config.yaml
arch: "efficientnet_v2"
model: "multi-label image tagger"
dataset: "pictures of board games with random positions, seen at a slant"
train_examples: 195000
image_size: 32
crop_scale_min: 1
horizontal_flip: true
translate: 0.12
color_jitter: 0.1
norm: "layernorm"
activation: "gelu"
channel_attention: "se"
padding_mode: "replicate"
depths: [3, 3, 3, 3]
kernel_size: 3
stem: "deep"
expansion: 4
widths: [32, 64, 128, 256]
num_labels: 11
init: "torch_default"
residual_init: "none"
optimizer: "soap"
beta2: 0.99
lr: 0.0037
beta1: 0.9
shampoo_beta: 0.99
eps: 1e-08
precondition_frequency: 50
max_precond_dim: 512
merge_dims: true
one_sided: false
adamw_lr_other_params: 0.00083
grad_clip: 5.0
steps: 6800
batch_size: 256
epochs: 8.9
lr_schedule: "cosine"
final_lr_fraction: 0
warmup_steps: 340
weight_decay: 0.4
adamw_weight_decay_other_params: 0
Rows from block 5 of a small multi-label image tagger, named by matrix and row number. Rows with one number belong to one channel. Each number is 50 + 10 x the weight over its row's rms, rounded and kept within 0 to 99. All counts start at 0.
After each channel's rows are labels from the 100 images, of 14848, where the channel reaches its highest value: "responds to" is what is common among them. Only what is clearly more common there than usual is listed. The data: pictures of board games with random positions, seen at a slant. In brackets: how many of the 100.
# convs0: expand 3x3 conv (model.blocks.5.convs.0.weight, 256x64x3x3, each kernel summed), inputs 0-63
# convs1: project pointwise conv (model.blocks.5.convs.1.weight, 64x256x1x1, transposed), outputs 0-63

convs0.53:60 44 54 56 59 42 68 52 67 60 72 57 55 41 47 46 50 65 37 44 43 71 39 44 49 46 66 52 42 52 41 48 52 42 64 50 61 56 40 53 53 82 48 53 50 47 58 53 56 68 51 63 60 36 43 35 45 54 59 45 52 44 66 52
convs1.53:37 39 50 60 38 40 42 54 36 52 41 37 63 47 69 55 69 33 50 52 52 46 32 64 50 67 43 55 44 36 62 53 45 38 58 58 48 51 35 38 40 49 60 40 44 59 47 32 38 45 52 46 48 66 45 59 62 39 57 47 34 57 40 46
responds to: discs in an upright rack (54)

convs0.221:48 45 54 33 58 69 34 49 53 52 47 44 62 69 39 44 50 41 30 53 48 48 51 46 46 38 52 49 49 40 66 45 42 44 62 73 32 55 45 58 50 46 35 73 45 51 35 38 44 33 62 48 52 53 43 65 47 50 55 51 48 68 57 52
convs1.221:50 59 40 56 42 50 56 42 52 61 43 56 48 46 48 61 65 66 65 33 32 47 70 45 39 58 58 36 66 64 38 45 60 45 35 40 64 60 46 43 49 57 59 41 33 53 36 42 66 47 41 44 52 59 47 58 38 57 58 40 47 56 55 68
responds to: draughts (51); discs on a green board (40)

convs0.97:36 57 58 48 26 59 60 53 56 56 44 40 36 43 52 47 62 57 35 50 50 51 36 41 44 45 42 50 37 40 34 45 26 65 56 65 50 68 54 50 38 46 40 65 58 50 33 50 44 56 51 57 60 64 53 41 46 56 41 54 57 73 57 56
convs1.97:55 58 46 54 26 51 46 54 48 46 66 45 37 65 39 50 51 35 46 42 57 41 65 55 63 57 55 30 44 25 51 44 34 57 60 59 39 53 47 36 39 38 50 58 29 65 47 43 59 45 30 44 43 44 54 53 49 47 55 49 38 56 56 48
responds to: discs in an upright rack (83); nearly full (68)

convs0.249:41 45 40 32 40 44 30 45 40 58 75 25 40 51 53 31 47 58 48 46 47 48 51 29 54 46 56 57 50 51 44 50 46 50 45 39 60 38 63 42 51 41 36 65 53 48 49 59 55 55 51 38 45 29 63 36 34 55 45 41 50 52 52 58
convs1.249:58 68 51 51 38 54 66 53 46 46 56 40 50 67 53 43 37 44 44 56 38 55 52 62 62 43 52 27 24 65 49 44 56 49 45 44 63 49 50 61 42 66 61 52 46 70 52 66 60 47 62 47 49 55 39 60 51 47 36 44 47 65 64 38
responds to: discs on a green board (58)

convs0.137:59 59 56 34 72 40 57 56 45 51 41 58 44 75 44 66 47 54 61 43 45 57 64 57 50 44 79 54 66 54 59 58 60 56 54 67 57 50 58 51 53 73 49 63 66 51 50 34 52 43 50 54 54 48 39 47 54 54 54 57 44 43 59 57
convs1.137:52 51 44 53 54 52 38 62 51 66 50 63 59 51 80 44 34 56 61 49 38 40 55 53 48 51 65 55 48 66 40 67 59 70 55 64 65 43 60 57 63 65 53 63 52 46 48 46 53 54 39 56 43 55 54 60 68 45 53 51 37 51 44 68
responds to: nearly full (80); first side has more (79); discs in an upright rack (76)

convs0.186:50 54 36 42 48 48 63 51 34 42 47 65 54 62 45 48 56 55 62 51 40 47 56 67 46 65 57 60 58 60 33 59 55 48 58 31 50 21 45 56 63 39 48 48 63 54 38 66 45 44 42 46 67 34 57 54 59 48 56 49 54 49 29 56
convs1.186:64 62 76 45 56 45 62 53 53 46 57 65 57 50 44 58 48 52 47 51 56 45 40 60 62 47 68 60 49 39 53 48 48 39 45 70 41 35 47 56 64 49 62 50 51 46 60 41 65 43 56 51 33 51 57 27 42 62 64 62 63 52 71 48
responds to: first side has more (79); discs in an upright rack (75); nearly full (75)

convs0.12:51 78 52 64 50 50 45 44 48 54 45 53 39 46 52 63 53 55 56 53 36 20 58 64 47 49 53 47 41 59 56 57 44 56 39 61 41 61 67 63 48 53 51 65 55 46 35 59 36 58 59 40 61 43 58 34 66 34 43 56 57 56 59 42
convs1.12:40 34 50 49 46 53 49 52 52 62 31 51 40 53 43 40 52 58 39 38 46 51 35 50 51 63 54 49 50 45 43 53 38 49 40 62 39 41 51 34 53 51 64 30 26 52 67 55 45 26 58 56 29 62 49 53 56 56 69 63 45 46 60 52
responds to: second side has more (71); nearly full (62); noughts and crosses (41)

convs0.44:38 49 54 34 59 54 51 49 38 52 60 54 43 46 63 49 60 43 35 63 53 56 46 48 59 49 52 69 59 44 50 45 70 33 37 50 56 63 34 50 43 59 59 54 60 51 43 30 46 58 55 44 38 63 34 70 52 66 55 40 41 54 71 41
convs1.44:54 50 40 62 40 42 53 53 42 42 47 49 45 64 35 53 44 38 53 44 46 46 61 54 53 53 66 37 48 54 65 48 50 55 48 31 66 49 64 54 47 35 29 50 32 45 48 70 71 51 81 50 48 42 48 33 41 50 50 48 43 57 39 51
responds to: draughts (84)

convs0.60:53 55 50 54 61 42 43 76 37 46 46 66 42 47 58 51 53 53 47 49 58 48 67 59 63 50 40 53 36 71 53 57 53 36 60 45 47 35 55 34 55 51 38 55 55 37 49 42 39 52 77 34 35 70 49 50 62 44 51 47 52 56 49 63
convs1.60:47 49 44 60 55 42 46 43 51 60 48 33 61 36 44 47 52 51 72 40 37 51 44 49 43 54 52 57 34 46 28 60 65 67 53 44 74 70 48 56 51 48 61 40 47 63 64 60 54 56 60 53 48 40 50 65 49 56 42 61 49 38 49 31
responds to: noughts and crosses (47)

convs0.43:67 31 39 57 29 48 41 63 56 46 36 42 63 47 44 41 57 49 55 49 56 61 53 56 53 67 47 56 36 28 43 48 46 55 60 36 61 44 39 40 35 41 49 66 46 36 65 53 56 39 45 49 45 58 47 54 51 47 52 47 65 59 26 45
convs1.43:58 47 52 54 30 41 50 60 59 58 47 49 37 64 50 46 59 59 49 64 29 29 40 55 41 66 52 59 58 55 67 48 47 43 49 56 47 34 64 64 46 50 57 61 46 56 62 39 71 64 51 66 58 42 55 53 58 42 58 58 40 67 58 49
responds to: nearly full (77); first side has more (70); draughts (54)

convs0.11:47 48 41 58 49 59 40 55 42 49 45 50 48 60 58 45 66 45 51 50 42 61 55 31 55 59 81 46 61 67 55 40 48 37 51 68 65 35 49 43 58 46 44 64 37 43 59 50 50 68 52 61 51 57 35 40 65 41 65 59 53 48 35 58
convs1.11:46 46 48 62 39 36 48 45 34 69 54 61 54 39 31 56 39 63 57 58 26 64 41 49 36 58 40 55 46 47 45 57 25 69 58 51 55 48 45 52 52 54 46 62 48 50 60 35 50 50 57 58 40 57 50 66 40 38 49 51 64 56 52 35
responds to: discs in an upright rack (74)

convs0.1:53 39 44 42 45 50 43 49 66 53 58 54 57 55 47 66 53 56 58 44 43 63 47 65 72 48 67 48 45 47 57 43 55 46 40 62 61 35 52 69 51 39 34 55 61 67 54 62 60 48 63 65 51 60 36 55 41 63 44 70 43 67 41 51
convs1.1:35 41 42 52 56 53 53 43 35 43 23 43 48 47 57 36 48 45 47 47 54 43 51 43 52 55 45 59 56 53 57 41 34 43 59 43 29 68 73 44 48 47 70 48 45 35 55 49 50 39 49 48 64 45 48 50 50 54 59 38 49 34 78 57
responds to: second side has more (71); nearly full (68); discs on a green board (37)

convs0.13:62 57 41 72 57 55 44 65 54 45 47 49 59 40 42 51 78 47 54 48 54 30 51 49 43 46 52 64 36 50 33 47 43 52 45 49 44 41 52 23 61 58 56 48 35 41 49 37 43 47 42 46 56 54 63 39 38 54 53 46 41 44 39 73
convs1.13:47 42 54 40 57 50 49 46 54 65 51 72 51 43 47 60 42 45 25 48 37 62 45 41 51 39 51 38 53 45 60 59 51 48 42 50 46 49 46 47 37 57 43 43 62 69 35 53 41 57 37 53 56 42 36 73 67 48 66 67 67 58 57 40
responds to: noughts and crosses (38)

convs0.236:40 64 62 58 38 26 58 50 54 37 34 49 50 41 63 48 35 56 53 41 62 51 52 51 55 35 52 46 64 63 48 55 45 52 49 42 43 32 68 44 61 57 33 36 54 48 44 59 39 41 64 39 56 55 46 58 66 34 47 41 37 58 48 34
convs1.236:36 47 34 66 41 57 54 55 48 57 61 54 41 67 52 50 63 45 54 59 56 47 51 57 48 60 65 66 41 57 53 55 36 27 66 49 38 54 33 48 33 32 62 58 45 51 51 40 47 46 42 60 65 52 61 38 35 61 44 67 56 54 53 47
responds to: nearly full (81); digit grid (49)

convs0.34:47 55 44 50 61 44 50 47 33 48 44 45 38 53 32 66 49 40 56 49 51 46 53 54 63 61 51 46 55 36 57 63 52 43 49 58 58 32 55 39 41 39 46 55 58 41 41 63 52 36 55 58 54 36 55 83 55 43 65 46 30 36 41 66
convs1.34:51 58 49 52 40 53 65 41 55 64 62 59 28 55 60 48 58 51 65 53 45 46 43 57 40 31 63 57 34 43 59 50 39 56 46 40 40 56 57 59 47 55 52 37 48 56 36 42 42 42 28 53 55 55 42 25 50 57 44 43 66 53 53 26
responds to: second side has more (73); nearly full (63); discs in an upright rack (40)

convs0.100:40 49 39 53 64 58 53 60 37 35 58 56 36 37 52 56 33 49 39 58 45 44 51 51 52 45 66 48 47 42 54 39 39 45 55 64 32 48 78 35 52 40 54 60 43 69 65 41 46 52 54 66 61 50 63 48 48 68 49 57 44 48 67 54
convs1.100:53 40 53 26 46 55 60 52 56 39 43 49 56 47 36 52 42 19 42 60 55 48 58 61 52 59 45 53 62 43 48 36 41 45 47 36 41 40 59 35 47 54 61 62 37 59 37 60 48 50 36 52 56 47 61 38 53 53 36 60 46 51 32 70
responds to: noughts and crosses (100); nearly empty (76); more pieces: equal (26)

convs0.222:56 52 66 51 51 33 45 42 58 38 39 45 60 56 56 47 62 33 70 44 51 62 41 71 50 36 46 43 35 56 37 40 51 59 59 44 48 47 53 46 51 36 46 36 34 55 31 52 56 45 52 34 55 61 54 65 65 44 57 46 54 46 39 29
convs1.222:53 32 55 47 45 56 41 63 31 54 58 58 37 43 56 46 44 32 54 32 58 56 50 40 58 50 51 46 44 48 50 43 39 39 42 58 41 39 80 52 59 27 55 55 58 45 58 53 44 49 49 48 33 56 41 28 55 47 37 56 48 55 67 41
responds to: nearly empty (63); noughts and crosses (40); discs on a green board (36)

convs0.83:45 53 48 58 31 49 34 55 62 54 39 37 54 63 54 52 54 70 41 38 62 45 49 61 45 43 52 51 34 38 29 56 50 43 44 49 50 33 35 49 47 35 55 53 45 52 56 67 44 61 64 33 51 36 67 53 60 52 64 42 59 46 47 33
convs1.83:44 31 31 50 54 41 63 50 44 27 45 54 55 37 54 35 40 50 55 63 57 49 41 28 50 47 54 41 57 66 67 48 42 43 37 52 45 65 54 53 39 49 56 43 46 27 29 45 39 34 55 60 53 57 42 53 46 43 45 46 42 61 46 50
responds to: nearly empty (61); draughts (58)

convs0.253:59 70 57 49 58 66 50 37 43 49 39 49 43 76 44 50 49 48 41 64 48 62 54 50 33 65 61 40 67 34 50 39 43 41 40 52 34 50 63 52 51 41 58 53 45 45 63 52 44 71 52 35 49 52 28 62 50 62 51 51 48 44 50 60
convs1.253:30 38 51 33 46 51 58 57 60 43 66 47 40 55 35 43 46 55 53 59 46 63 59 29 66 32 50 60 53 61 54 53 49 60 24 50 52 45 50 48 44 60 55 47 61 61 39 41 53 37 54 46 50 52 70 46 40 32 67 58 41 55 56 47
responds to: nearly empty (68); digit grid (44)

convs0.225:48 39 56 72 51 59 47 55 43 34 41 62 45 47 42 67 39 32 58 56 44 62 42 45 43 60 48 72 36 64 45 55 44 63 59 58 44 31 39 58 46 53 53 46 53 52 28 56 48 58 65 35 58 54 50 52 61 39 54 61 48 59 49 33
convs1.225:47 51 54 59 64 62 46 55 52 72 63 58 65 66 57 65 41 61 55 53 45 69 57 72 50 46 41 55 57 55 33 40 53 55 45 44 63 60 45 75 45 50 42 47 65 45 45 59 57 59 47 61 53 61 66 58 38 55 50 44 49 55 65 59
responds to: draughts (57); discs in an upright rack (39)

convs0.132:39 64 51 64 76 38 60 59 61 39 42 76 62 57 39 46 43 52 53 51 44 64 52 69 44 47 54 45 61 64 56 44 54 57 47 54 54 36 55 46 53 60 46 46 48 55 32 52 50 48 73 45 58 56 53 68 60 50 62 61 42 45 48 41
convs1.132:58 44 54 44 45 60 57 66 33 49 46 46 55 48 36 59 54 38 48 62 58 54 51 46 57 52 58 63 52 35 68 69 53 34 38 51 42 65 51 57 40 38 60 67 43 67 57 69 55 36 33 59 37 53 51 53 67 56 51 43 47 56 64 60
responds to: nearly full (60); draughts (50)

convs0.170:48 56 38 57 58 58 50 44 37 59 38 35 43 57 52 50 49 44 67 46 35 66 52 56 65 53 55 42 60 61 66 67 46 68 64 52 50 47 66 71 58 52 33 57 50 65 35 65 49 47 60 49 64 56 49 49 48 59 60 56 58 35 53 36
convs1.170:64 53 51 43 53 41 61 63 63 42 42 47 52 50 57 49 48 54 52 61 62 32 57 56 55 38 51 46 50 61 43 37 53 43 39 45 37 53 27 41 53 39 60 43 36 41 58 52 55 59 54 42 28 46 51 48 28 34 36 54 55 53 26 66
responds to: discs in an upright rack (52)

convs0.94:42 66 50 39 58 40 72 45 36 60 59 45 44 51 47 30 42 65 73 45 51 50 57 50 47 59 54 55 32 33 38 53 59 48 62 45 56 51 54 62 52 56 48 47 54 41 55 62 42 71 46 44 45 48 66 44 42 67 44 62 43 36 53 65
convs1.94:52 49 63 65 52 58 47 52 51 48 36 62 65 41 62 68 33 52 28 54 62 36 47 61 46 37 66 50 69 69 54 60 49 48 32 61 56 45 40 43 56 55 59 48 47 61 37 49 55 56 64 55 52 48 45 60 55 52 43 54 50 71 53 36
responds to: draughts (51)

convs0.23:43 47 52 37 61 37 48 57 67 32 52 38 44 33 42 53 64 50 56 38 60 48 56 52 45 42 39 53 66 67 33 56 57 44 52 59 49 25 47 36 44 55 41 47 31 49 48 50 47 31 65 47 62 49 59 41 64 45 54 40 49 36 52 58
convs1.23:32 55 39 59 39 48 39 49 47 38 50 47 32 42 38 52 49 37 41 53 38 63 46 57 53 51 48 66 47 31 56 61 36 54 52 54 47 55 52 58 45 63 62 48 62 63 63 50 69 68 42 51 46 41 50 63 44 58 44 78 30 49 50 50
responds to: draughts (76); nearly empty (68)

convs0.92:57 43 68 43 43 41 53 65 57 32 52 67 39 29 64 42 48 47 48 52 48 41 47 44 45 42 47 57 51 38 53 54 29 33 33 59 37 57 54 47 49 65 41 59 33 38 32 45 57 44 46 46 53 41 52 60 50 45 37 56 28 45 43 47
convs1.92:49 49 55 55 47 38 64 35 62 58 60 53 53 42 55 44 56 41 45 61 49 39 48 53 48 60 57 64 66 30 43 62 41 68 46 57 61 48 39 64 60 47 47 59 50 53 54 47 46 50 69 63 63 64 40 40 84 37 50 53 47 49 39 49
responds to: nearly full (69); digit grid (63); noughts and crosses (37)

convs0.202:51 48 48 48 47 53 48 37 54 53 50 56 37 45 57 44 56 27 66 58 37 45 44 37 43 53 51 63 48 54 61 51 31 51 49 54 49 68 39 66 74 38 56 60 54 51 46 62 35 62 45 67 53 49 58 46 38 81 49 55 62 52 49 54
convs1.202:49 50 45 32 34 49 57 50 60 56 52 44 59 34 31 59 48 53 30 35 60 46 48 54 73 41 55 41 50 47 53 54 70 53 37 41 62 41 53 47 43 51 41 39 51 57 41 50 58 44 50 46 33 59 51 45 46 32 59 56 33 75 43 55
responds to: discs in an upright rack (61); draughts (37)

convs0.81:38 53 60 54 62 47 54 56 61 47 66 55 59 65 40 65 61 54 40 48 40 25 41 53 44 55 45 44 66 56 49 32 56 32 66 54 57 45 49 42 62 65 52 37 45 39 33 69 44 38 57 51 42 56 48 43 48 54 33 60 40 55 47 43
convs1.81:48 64 51 50 40 52 39 56 33 58 60 42 34 47 45 49 53 49 51 30 54 61 60 45 58 44 59 56 47 34 53 43 52 52 34 44 37 45 56 42 49 43 38 45 61 50 70 39 45 49 48 59 58 64 45 48 34 45 14 37 51 38 59 61
responds to: nearly empty (75)

convs0.113:40 55 29 62 61 39 58 53 52 48 61 53 55 44 51 64 63 53 51 59 64 32 57 59 62 48 28 43 57 42 61 56 44 53 47 45 72 45 48 58 60 61 63 58 58 56 45 66 56 56 39 60 54 44 42 53 52 52 75 42 69 44 54 57
convs1.113:61 45 69 41 51 49 42 51 41 46 39 74 32 45 44 49 49 43 44 49 34 53 40 37 28 49 65 45 53 32 47 52 55 49 46 58 48 46 41 46 52 35 34 47 73 32 60 32 55 50 49 39 31 48 46 54 43 44 53 60 40 47 53 53
responds to: first side has more (78); nearly full (73); discs in an upright rack (68)

convs0.104:29 52 45 32 53 71 45 53 36 52 73 61 49 52 51 46 49 52 37 40 49 71 47 45 58 59 55 47 49 44 52 43 59 30 51 64 54 49 59 46 55 45 41 30 47 45 34 48 45 59 63 61 58 48 52 58 57 44 60 41 66 66 65 52
convs1.104:59 42 53 57 42 58 51 42 55 49 28 47 32 36 48 57 52 65 65 55 46 45 58 59 40 41 53 59 57 73 49 50 36 45 48 41 56 63 43 38 41 57 56 56 59 51 54 47 65 34 18 47 47 59 47 59 52 47 52 70 52 43 62 50
responds to: second side has more (72)

convs0.24:40 51 58 37 48 44 49 60 61 38 52 54 37 42 43 78 55 51 49 35 55 44 58 60 42 59 55 42 49 45 57 30 48 55 48 70 28 44 61 45 54 47 58 65 43 63 39 38 42 49 58 62 61 74 56 53 44 49 45 66 64 55 55 50
convs1.24:40 56 53 67 33 64 43 47 48 54 69 55 43 63 44 68 34 57 53 68 48 59 47 49 37 57 55 48 51 47 55 45 60 52 61 39 59 68 63 44 45 49 52 46 60 56 71 59 56 48 38 54 48 59 58 56 26 46 36 44 38 31 50 43
responds to: noughts and crosses (100); nearly empty (62)

convs0.204:51 47 63 55 46 66 31 44 58 45 49 39 48 54 43 51 46 38 58 42 63 74 52 45 59 33 59 51 56 44 48 73 41 64 54 52 62 66 63 64 47 53 54 36 48 46 44 60 52 48 55 55 65 27 43 27 47 53 47 63 44 48 57 50
convs1.204:54 61 57 44 64 56 51 43 34 37 50 69 45 45 44 50 41 72 75 46 48 47 51 64 35 53 39 33 51 50 42 59 56 48 58 48 46 50 51 45 39 46 47 51 53 35 58 56 65 61 44 53 39 63 57 73 33 67 38 46 51 43 39 53
responds to: draughts (66)

convs0.130:45 47 45 59 65 43 36 63 47 49 65 69 54 47 51 70 45 40 38 47 38 38 43 61 49 47 35 51 46 47 46 50 57 43 38 52 57 51 40 43 59 65 43 39 54 56 53 54 49 48 60 56 53 48 58 29 74 45 61 53 26 41 73 47
convs1.130:78 45 50 39 41 35 50 55 46 46 39 54 44 45 50 34 48 57 47 53 60 40 48 67 33 51 54 58 53 55 34 47 42 62 57 48 40 41 48 44 52 41 55 48 69 54 34 65 59 35 34 63 58 45 49 51 42 64 30 59 65 54 40 54
responds to: nearly empty (80); discs in an upright rack (43)

convs0.112:36 60 69 51 56 46 48 44 31 40 40 40 45 44 39 44 44 42 54 33 51 55 50 44 38 59 70 40 52 33 46 42 34 48 54 46 44 65 32 52 54 40 75 65 53 58 40 44 43 50 52 56 63 30 40 46 50 44 50 63 52 59 45 59
convs1.112:45 41 40 55 37 58 60 56 66 52 58 49 54 43 64 52 55 29 32 59 62 24 38 37 57 40 39 48 41 69 49 53 46 37 36 52 56 48 56 35 45 63 54 36 45 58 45 45 39 50 50 43 37 49 41 35 61 63 52 40 55 46 46 38
responds to: second side has more (72); nearly full (69); draughts (55)

convs0.122:53 61 37 36 65 60 76 50 65 54 45 61 51 38 51 60 42 43 47 38 44 67 39 69 52 55 46 59 38 50 37 38 47 51 56 54 54 43 43 60 53 46 40 59 48 37 58 51 56 57 50 56 63 63 59 32 65 54 56 57 44 29 44 39
convs1.122:70 42 42 60 66 54 37 55 39 67 50 40 60 68 54 51 46 54 61 49 52 56 73 43 50 41 52 70 36 57 53 51 54 59 60 44 52 48 60 45 52 46 45 38 45 51 47 70 59 45 40 61 32 62 43 41 55 48 43 57 28 62 58 57
responds to: discs on a green board (70)

convs0.150:50 66 60 50 67 55 52 51 51 52 51 60 56 49 62 45 52 52 38 36 60 41 56 68 47 38 46 43 33 60 38 78 61 39 41 41 40 58 42 79 51 46 51 36 46 60 38 49 38 49 57 50 56 71 57 55 64 44 54 47 48 42 49 54
convs1.150:32 59 34 45 57 33 44 51 54 44 43 52 48 34 42 30 44 46 53 36 41 27 44 53 37 57 29 47 43 56 43 42 48 46 53 43 63 37 40 49 42 34 39 59 26 41 56 47 51 55 38 39 39 55 40 48 49 49 45 49 59 44 35 43
responds to: noughts and crosses (95)

convs0.159:50 56 49 48 51 44 67 33 28 50 55 64 42 54 54 56 45 40 49 55 53 55 44 43 42 42 47 39 46 44 56 29 54 46 48 45 42 58 44 47 51 24 52 30 60 57 49 46 64 58 44 52 33 27 49 43 43 66 76 55 44 44 54 62
convs1.159:31 38 50 42 49 55 37 75 62 41 46 36 40 48 45 43 34 41 57 51 43 37 50 51 60 26 62 69 54 45 38 54 44 39 33 55 44 41 48 29 49 53 53 33 48 37 36 50 45 36 44 61 55 41 49 44 51 49 51 40 43 46 43 48
responds to: discs in an upright rack (70)

convs0.216:61 40 53 50 38 55 27 50 46 36 49 64 43 59 48 59 61 54 45 48 39 48 49 55 62 53 68 50 39 56 55 54 35 57 56 59 33 37 40 52 57 43 39 57 41 43 32 60 43 60 63 38 46 45 39 58 60 57 70 64 36 49 36 66
convs1.216:37 62 44 40 35 53 65 56 74 60 48 50 29 43 44 41 64 32 60 36 42 49 55 51 47 48 56 53 45 41 59 42 57 54 33 47 63 57 53 46 50 32 60 41 54 67 64 33 53 54 54 51 52 49 39 57 40 44 37 53 66 55 63 59
responds to: first side has more (73); nearly full (64); noughts and crosses (62)

convs0.118:38 57 61 51 43 56 60 62 56 54 54 56 54 39 64 51 47 44 39 55 59 50 42 40 59 64 78 54 57 48 66 44 56 67 53 36 53 53 45 46 81 31 51 37 44 65 49 58 47 60 44 67 33 61 50 57 44 49 45 51 51 44 54 59
convs1.118:47 56 61 48 48 38 46 51 49 60 55 40 43 37 38 42 49 71 62 38 69 49 69 64 51 36 50 46 32 50 51 47 70 27 44 59 44 39 57 38 50 46 57 59 51 55 55 42 47 49 45 58 61 63 45 44 44 47 42 42 35 71 61 64
responds to: discs in an upright rack (45)

convs0.91:66 55 43 54 54 57 57 50 53 41 48 48 39 51 55 32 70 48 45 68 50 51 60 63 45 43 53 56 61 52 53 58 45 71 59 58 46 62 36 47 36 64 33 42 70 35 38 67 52 55 52 70 50 41 50 63 61 48 47 36 58 54 60 51
convs1.91:46 45 38 39 38 53 35 60 52 39 57 55 57 48 44 67 42 44 47 47 53 72 37 64 69 59 61 45 47 40 49 55 52 50 63 41 52 43 54 59 64 29 58 47 38 58 67 37 48 53 50 45 41 29 27 44 44 44 56 66 43 42 55 50
responds to: noughts and crosses (100)

convs0.230:49 42 50 55 32 57 48 43 43 39 35 46 57 49 43 58 61 61 64 55 64 49 50 43 35 48 78 53 54 50 51 53 41 47 46 56 48 57 31 47 53 55 78 60 45 48 36 62 51 41 56 53 53 34 60 60 54 65 68 52 64 56 48 67
convs1.230:48 54 59 35 65 38 53 60 53 42 53 52 31 47 46 43 51 36 46 48 40 36 58 43 69 35 51 37 56 41 38 48 64 50 29 46 46 38 50 51 49 43 18 50 47 68 43 38 47 66 50 44 48 63 39 48 41 42 49 47 44 56 57 65
responds to: draughts (48); discs in an upright rack (47)

convs0.156:31 38 42 53 41 38 45 43 61 69 75 33 46 37 48 49 45 53 48 49 54 53 33 21 59 38 68 54 47 49 65 58 51 60 39 43 47 46 43 55 53 47 64 63 55 47 56 53 64 59 43 43 42 57 48 51 42 38 61 54 44 46 46 39
convs1.156:74 33 59 47 57 53 52 60 50 51 29 69 57 46 46 39 71 41 57 51 72 53 50 53 47 56 50 43 49 72 43 38 42 36 55 48 53 51 46 52 53 46 58 36 36 32 36 50 47 40 50 66 61 53 45 47 60 60 58 48 44 43 66 51
responds to: draughts (95); nearly full (64)

convs0.129:36 53 71 51 47 55 66 52 57 47 49 65 67 62 61 48 46 41 47 34 49 37 65 51 53 48 57 39 43 50 49 42 36 43 51 47 34 31 46 62 63 49 25 50 38 53 37 63 42 48 30 54 48 41 51 58 48 67 40 48 57 54 43 42
convs1.129:57 50 42 34 43 47 39 57 44 37 43 41 47 26 32 42 53 46 41 71 53 51 49 48 56 40 47 75 50 49 52 45 52 44 36 49 46 48 50 38 49 38 58 50 54 63 48 36 67 47 77 58 51 58 61 37 47 51 59 48 46 60 68 44
responds to: nearly full (87)

convs0.215:62 49 42 68 34 31 53 68 52 58 35 44 42 49 53 42 44 41 48 60 57 65 39 42 63 66 48 59 69 56 44 52 41 73 46 65 65 49 54 50 44 48 56 62 41 38 61 45 71 51 68 46 52 46 45 47 51 59 56 57 56 44 57 43
convs1.215:56 62 63 59 57 44 64 48 43 55 41 51 56 59 72 59 52 63 57 42 34 66 52 43 51 32 52 65 46 37 50 51 59 54 50 70 50 40 57 55 66 59 46 50 61 57 50 52 55 57 48 39 41 49 31 69 67 48 56 35 52 47 45 71
responds to: first side has more (77); discs in an upright rack (76); nearly full (72)

convs0.15:55 48 49 34 64 44 55 53 55 47 42 86 58 47 53 54 60 64 44 43 51 47 47 69 54 51 46 32 44 47 39 65 61 45 42 45 58 56 34 55 41 43 43 40 42 41 31 68 43 55 65 49 56 63 59 63 66 56 53 49 54 49 47 43
convs1.15:30 68 43 59 70 46 38 53 48 56 56 38 61 57 48 56 54 61 62 51 50 54 63 53 50 51 31 44 55 61 47 34 68 65 52 65 60 50 40 36 56 45 46 39 56 49 57 53 36 53 77 48 44 71 47 52 63 46 48 47 59 48 49 40
responds to: first side has more (75); digit grid (73)

convs0.134:55 43 59 26 34 54 63 42 36 55 54 73 42 38 50 54 52 48 53 46 50 32 41 71 49 43 51 24 41 40 59 49 38 33 46 51 51 54 40 54 62 56 52 31 63 59 39 67 41 42 55 52 60 41 48 46 53 57 47 55 54 48 46 53
convs1.134:55 39 43 61 41 53 39 50 60 20 35 31 71 65 51 49 47 69 53 47 53 40 56 42 49 66 56 67 42 46 42 44 48 63 60 52 59 36 45 53 58 65 60 60 38 49 36 39 45 55 44 63 52 35 48 56 49 40 51 46 40 54 43 47
responds to: nearly full (78); draughts (77)